Rows from block 8, named by matrix and row number. Rows with one number belong to one channel. Each number is 500 + 40 x the weight over its row's rms, rounded and kept within 0 to 999. All counts start at 0. Numbers have three digits each. After the name is the row's rms in percent of the matrix's.
# filt: filter width-5 conv, dilation 8 (model.blocks.8.filt.weight, 128x128x5), inputs 76-94, a 5 kernel for each
# gate: gate width-5 conv, dilation 8 (model.blocks.8.gate.weight, 128x128x5), inputs 76-94, a 5 kernel for each
filt.6 103:508439572466540573574499510488432519469473479491487387525505561524487617475496499453472557497480498434550536474506545558482467530556556549465510507532497488473480549578522456391540510474523403486511510518510536528493467537431479482482532460505543509517504465567487583464458533497491543
gate.6 098:504492580462490472440529555491485498481461501432536476586462443465553511467461546515532487492536508502455488517495461541456453431523504503436501497589534444539504464457438457526518512507466428543536493519529455471439539495440437587496508426547564434541441475553538525504523535429440538
filt.7 112:533505440440537554459445484547510551481533543507430507538551542483537501472531499475420487460528433516489499516503533454526362535469502513380510547418495524481481540495498516485494452512574546438497548561513445504484480495479528542572465532504412537470506472512525533490490539538600448
gate.7 111:440522568588501523454508526453522474429530536516539558518469478529505512482478494478438488474535491475500467460528523502507494476471486537541429512521444538543477496461505530444479454514531548468572455563500456493588544458495544520500545501528547455516458466464436542450482556531508539
filt.8 101:437532506519495564453538512500428509535535485499540537464434475532520509488477508499446479497465487494480529518557483491462500513513530508520507530492552532498537488497503514465497520500492532431462517515487520556572508437406437531427479481468482443487496555452538497520448476567513595
gate.8 102:481545515467528534486532486485497496471498510417531588567434526476470530466518504514508533527478490462542469455545482462461500500500544483512419456530468458505462511467504478523509444502521483586519457456515536467478467561560485474459534608482415547496531517455482476464567499470457450
filt.9 100:576462491501436525496493512457453492497560489505474544554470556497449442518486520468494477443509529459407490505525446530492507474432532515555517478457496506461553477558560358503524564573418579459457518560504514473484537512463518547430520498469548500469499569500548435534496480490417508
gate.9 096:468393502466579503502519588533549519492480534495530501518446500512495481590538478574568530504496516485445584483471481558494453492535465573476512531529415528459505428471480566547552511431507464540546489455508509505497519472509488529463536477534511519512486492496472532472465502579497525
filt.10 096:508555473536516541522548479515557467478497509524445546563472530512535500461501478421505479458461485535487427486516530439438471495497514531519645461517541455532451486507496523488511467547433511519510514479479475441528561404507462433540500443478476440449475486461550499449511524475500495
gate.10 092:533476504538527440483532509584497472489500501492531508451581497393507490484481525546636469511519496427533518472497532539490537520508507491506494415556529494513569490461479493574500526535457489623451477514483424464457483456468513508430462505522426537532525590556472531506520535408517486
filt.11 093:510515475452517527530527512556442565522535455502608573495529460494521417459488482525510426540457525444456572549418571477480383482534552513514521458489435533468446532509551503464530513566514520439481500531549497593519481505486519506473482503568498466432525469508594544507497463570396506
gate.11 091:491523499492535575509517506402490492562509508581565487512512500528455493485476482476422438539494547469462542429493496509533440498462568549550423496434489510501500504489435551515460534515481481554502504457482399470484547496449521482463475477479525436512517466527448498489564574547510508
filt.12 100:515434501449480515484531457514450498480472519529503564431524454540491582494462517500522491478548451474519494481501491519565552495492397529572478474525471529468556517520530487534502454429528583476561454487464572489503583544503418572497525525511543427520486503439478509557529507561459533
gate.12 095:489491481505516390541492504563459480471526474479486507486512526515524460474461496482536470464512483501536470502508437453528519547554500546522470513501484493446511557554533572565482553502601391519508427480456538448484436452600442506509453521488462417524596538422478585436551550581511451
filt.13 114:468527530483525563419455474493560487506488471595498554474503506544517502514527528487506496495528453530474504487496520571504523523426513493506475462509535505592450471489443527419456561482546480489455497450485489441521510478573496542526463485563458483526475468585414415505465509464589476
gate.13 108:533546441467436492539537483463401492568431458486492479602501565490516528452539539495548476487529469510500477422499523518475423527487504581547522520404462511497533450470516478514509477535481453514492514456485538479503488468525529553454472486510438543505423519518515493485473521522569496
filt.14 092:515575597534535553458571471479535525473454507518557459445514558508425437477513458490591428486478498444437461524474488559561549465507583503483540487477530463445453496490496489386521457516427562491607526495470471491494470531539452511474457570515546458434543453408519537589502496504491474
gate.14 096:502539476483461540504467527513524477487539536544481514578462448515515504520504460591515484540488518483496462474505536491516581511512479461456472524466481514438440443470589520474541514519494489484484475452485487462473527455479470403507453474580480492478528546516466501533525507532468510
filt.15 097:455530486468579493482563440495452452535459473571486542506475551468582522554429559574458538427576485514552417454554448465463511535525505471480436515475494562505447517487471488509484467489556521449489453516450427435487497472503504522489415446430489558503513532443433484502498508560435513
gate.15 095:503539489452471491490556499502492426519512433487513504559532547467507560478435508483528441471466453550600473458546514476482506495447468505569466498499552439473496522544514493443533539500555508423528463547411520516512560515521497525456440535456505554468449518465490478484491488489548476
filt.16 113:510540525494479499502544514529512408461521492530537446496473477453484525482443446458558389496498541486479556416577563529453460502512488466485441510519455549537461477517501518453487526555407527498475567461460520448498502500403511440501523475511619423476442458473521463483485487490517578
gate.16 103:463493461547466506511477465501545516481500552464552515470457491609551491531472491543506471510607579511529496512429476544458455557502475514445455558451537502499480472498608413495455532581534443511521467454591513493446390565489447543470470486517615484472498504509526452453561484545483504
filt.17 110:490494507509489560475571500483496512498533450532499507469532540500470500499436510575508482461554536528531429496500526477545438557500537463447505550481470497415584525487475594442441467447504460545426560534535523482521494474462486509478490571488498444533556523545476501529467460482548460
gate.17 111:477451443518533535475473511515508474495562451554518548451560467494491444489523533563539431481543492526452493482511403504463497459506513462478520467539563464551465510496530528453506504510551607489495532476536475502529484493507497467554447490463427488503507511522542570469542535472482582
filt.18 096:567467535490435469553566573408427515548524439411550456497500415532459482463471458524462517459482486505569508535508519458536485564465519490473566511504474460536531486393492492465468555507450569512514554545504510500468454581507496451586527494486513468503532484536451507497442514505511540
gate.18 095:530486520463576529492456499528491521539565535536591515457471503477510501520566496455465484564561532499532495454506439528533546526534464476524488478494542482546534503456489454504472476483534531558494503511517493513486446448481485488515510511487505462509553488527549491503536515546507434
filt.19 106:480567495475417483518516472558553482494534583563488527411560473508388514485484493418561543482472467522528487484495473546537517565493495501525508493487499543492531529512525477473476441448532471548479553549460507522494521468552480420489588554532530510497549541482526470532458531493516536
gate.19 111:485486469512520492464434550475542437530532503492468510579446560555467492513508538529540520484484528555510555497527468487515498509483450446529521559498544462519511519448459466482502520504457506511495501480410496482512391556492552499515549450453592455443486467519562480475458461536490475
filt.20 089:457500479519507518512459572491516478493461499414498449530485560428441494515440530531540522494426505480500439460587456612540539474515525486521439540419494486508542489507463476516507519478512502483564511507425499445544532509509497513524458525438500469482470514486516566496501608610549518
gate.20 081:569482564489425548476577488537521533522487539493494529545556517512489467510494458526478488512544460492471446537404520522485415506479577565500476516549493493515492500574489517460462426587520510492503604431445486487451521531472437496501487501580513433544549566513548498483519459474467507
filt.21 108:563451476589454485539457479514503531603464474495479517549513497536533499520444496491534535563451445480498492500480493466443481481445553517496381477562518475514521505497536429567446473477452488577440427469529549467468459509532483518481542467532465440511527462476540474511471418489512537
gate.21 116:420584498506481445472470609532487505526580470477463492527502491473523453496519513507402497464530489519468469425437477550552511525400552498521534491464501430497515488482520520434488439437597577515557564434441499557462445517519516469498463494536493488561493497533530507465516538564532491
filt.22 099:551531509502389500531485386515472534502538464496474497505472504478519506492476513531524490536528596488489439504507539515465485559513492534504520506488465523567496451533529506449513465497481581437436489497488579499504451532586463469508528554490470507515588501553520453457416506542487434
gate.22 114:514443495515513505505454474454485533495516538437569486499512444488502517544466483511454516494521572472534564459449499527480476486495480566513423487539426529452480460526509609583455507434451466533484486541487545461499502550494464444532597422497465500521514446528508528521477571499489593
filt.23 094:545483494448474425503496531452452470501509531481511498578465545522505539464531505451465496511501457461517503470476424462473450493491497480427469518505526546450503418502502521515529542550470550465568529489511523518567520492545443464592533522464489474545487493422434486466531482529506444
gate.23 088:432461532467508537465483482552512488508447475566480532519494466512445544465589457510420513474490526450476447506503524531543484506459469575524508514472473528548542494545466419463501586531514456449554502514504610518531501488458510511514495602518502473492493479556485521507526485504403486
filt.24 099:495534490434490512489542517524556521449545548534534434452457528480452580505571495484483543528479519490491514508507490499480536495483458485466477485545525441498480554446572528488527490480482460491467564456481512500418460479525466486566501539579490455515482509498469579519522505436466462
gate.24 105:565501500426465519578546438539527504568454484537485526492438498483529463521513503559491465440503500511567492481516544514558488457554512475508508547498548537480467454454490515485478548513491493409532440463441514384427537527534439519419436478493456422507482484515546500439523455522495491
filt.25 098:494517457497461536457477512447566461440509464473503482540477549479462462485432453548488520518488446492547514554411496500517539551465462452492473509464521450551465536522502553560475508468588499509418531519554442506543434560469476556500503531467485437510566443555502489481507547512533478
gate.25 095:521514469447532487532570484524482518518476466501531476518615479529561495547488463489469508509496445470473564534526541512491505480541491482569505494583481475423512453517482437462529514507465479443475458528521500443531475517467474476456496447483520572446442494521483556533517483520518456
filt.26 103:484503473434554502496520540561443481467479521515517492476508497413518519475520457469436574493512528509485496509517492501468513500582487510507502538441496494500485523463440436498559539542519453476544546462488540468472508505457459481551472516525464515493556544498573546470550505487500550
gate.26 104:502508472511507474526499461514530524470530470557472586545436517523495444434546453412553463470434498473574531435487553505510532541490481424541500450537532498508468466479460558451499579483510535491548439536560443550524499451476487453458492480495451480517561490488457503502423579558503408
filt.27 101:517379459421495528474505524561483507502543487524568464502488451496463539477479480476470509552475513492434555466478449479510536422475474551492502462516450474451463494552506503458462467528546520501517473525501435557448481525468540522516504452496565544454494534490487560589522543475512542
gate.27 097:534536563550475534446479479505484473469527534479511515444493540517531444570513516442473486424499452501528449514598433515524448413569498459555528445450492510477515568546469520530495476493482522562408489494488488528496516488430472473489547571512480479501490532509500447611545515437470454
filt.28 097:476536481482519535495438487553621473559414509484519461506432458521513464477489524549439507533501488515544458485432441457508522482564528494457545491480520519507557493528552473527561517481457516501420503440502484429439495529497495481445471524506512421498592487463490538483447456582502512
gate.28 096:469555418569575466514504461587506590470397460537460496509505525498480511551464440493568570497449469535521473491445478542450499635560519471460471463570529471566525512494438489503478498544492468504448503520558476480464470513492533501493477483482526514487484476592536505517520504461547493
filt.29 104:527479532511484548577562541447490481468549486425565592506514520519506508543468482531515499505575506520516480448521476493454429540542565475560539464452509513509516605466538513466469512439548566506519447516561454510439531450547485527417517531548528475559543484486527491614531462493495554
gate.29 112:557460483485477424523569482533476476525477512469481570510575545458513514409448454560456517446437486461436529440577534472491571442499445518552530503470541465502483603545573540523551536475460547462501447479519503494496528485509494496475487535542438479527483522503526505510511443492480583
filt.30 101:542514521416441534454405502577462477529474570479542464535569465459510531500492526414492522511481493499532524444551466496562446433423504491506513515448530505492544450538458498500492494518517459525483482477485485507428531478520499510445533570462447475537463491491418487557473447517534444
gate.30 104:483463511558515554560508482493482512521477441490467556534535538494479546547426449510606500468526536518438505503470526513464486487538527483575425522546502525470494562477465472569565546460514460550520450502500502542447530496503515483550495468460473456548452497502524541453519472554476489
filt.31 100:569482510385481539548456449458552581507431454457579533532534579563598466488514485478467538526477437490498535440447456545560583490503449491537552535468574483515498501488497449509504483496521513568531471489491526492568528505514491507432530506532476435481458481474517458436555487471520415
gate.31 098:550549477502520550520380473536502472473528477504486489544465465508488533482447524525527492536541497517518441514529502432544501558510456472451529446512469531398515543529548611462589490483533503523487550438439479433474464439454552512580521498498493612538501514495500514528529546540513418
filt.32 102:483445484539526461579517521462477522536475441495503530513424461430462426512525516540428531472465536506451490473479440536452480540507524493523543538519575456483464470526518502470575517498444580508534540508428484540533528429462431504533491518472533591487525498483464468471524555532463454
gate.32 101:509554517452454463529543486510530551503491445481490470482488471494510438484465426478507546486436392443473479510460519507471433512517495478488590534467516444514446491530560463542566460488548493496527474553478456494496529456536535470446504537498413506506534532557559505461574495453517576
filt.33 096:486496456510496536522522437485506456528476509490637566474481462472463505470480424473511528515501538447474465462566478467463466552525455536517417562510513517528515538569531485539489481510510486476475531560406524484500483471526484487479532433609477472456518510428413517514472428525525517
gate.33 095:492504515514528452546420531523511471467513567540518561516531502443437498479518576458500596536553510489558452447498417519534505523509440474494453507441511499544529446490538478522541457558455524483551511551419475544476533490483459487486472476472549515493479507451447550518508516584460503
filt.34 100:507492486460481542550482543404503502461569511448453523397547466522467516479482517503466402537520537464504464519499483455516476514457498606441519551532431454416571576444549487546541469472456558487514554615530441467516509549539521390586441534535506410516520497473478526514467530499479494
gate.34 092:509507450528470485533555500417531460513447468462511530491525493575554405529557567521479507500539423397466459484474525523524516467546478462509500491527513514502489580496492478497507529513432504460542489553510479515542485502483485543524475458483474469526495527492560511495481501454533522
filt.35 105:478509462506527510501472451574517511504504510477556496534449520509574548480462575474467465449451524483494463535479515446482526531500554509590480416454498499551485486490532469513538495538522476530460490476541486465454519522432516560518504517549612476489490470460499461491376519530477586
gate.35 103:452452542528507522507549439461505492453552517483548508497469462469455573505491517529425520563486445531524488572501588455492513535482479509415568466501439556481569548478465452540430532510472520462519581456427490528536430507554529505542481500515571455550521448474505497459519531555494418
filt.36 095:522542529500524449509460594515436522428523514542505435475525510499571483518526505506549491488458439454524505514454526479514495462509438517474432528463460487567632466542583574507477527570489499537460470498473507452422511521520451478527570521457509532445503489514503453473439522496506521
gate.36 096:566557467473509506465484508430518514469507534527555469490484442499523494501480434527552532522491522417506465503451437548480503428528498496501443510471496529554509541450494470505465497482507580472454429496576550483428499584471407470509531551531420530498515477527503474485514526530445547
filt.37 101:461512477551427510475495434434425511507504472509545485502548504490432408465470511460500451500569379559546466491514466484465485484479572504491437464448514471538505488444473488513505511477523475421522572496449385519511558468467462484438477552520398566504490552505534504444505499453500549
gate.37 108:492560522555502501507488507515507407521536475575417501482566517484545449519520536509507519464497509555514465481545532474502482504437518518465465493492474496554493566527484452452487495483473536455403464493510519518540485473522508409543459481459448505483470517498470511552458451473539527
filt.38 096:482471552503467490481566472507524495530466455543439508478490501526479578550473517525490510434496483560567554477507520500490431497499569459507516485506544473541499553473514432464479465505412559486417531478516485438468442542528442517537465483506514532515493560488463447490585525460525386
gate.38 094:524514593484535465470478506557471558482498533518512499513500445464614525576531563522428555479541464487437526503555447490487587473495512462425595549573520472459513535519498425421502522447493530481510480513501522488435468481460469521480458537524540563442497477404497539537517508475469471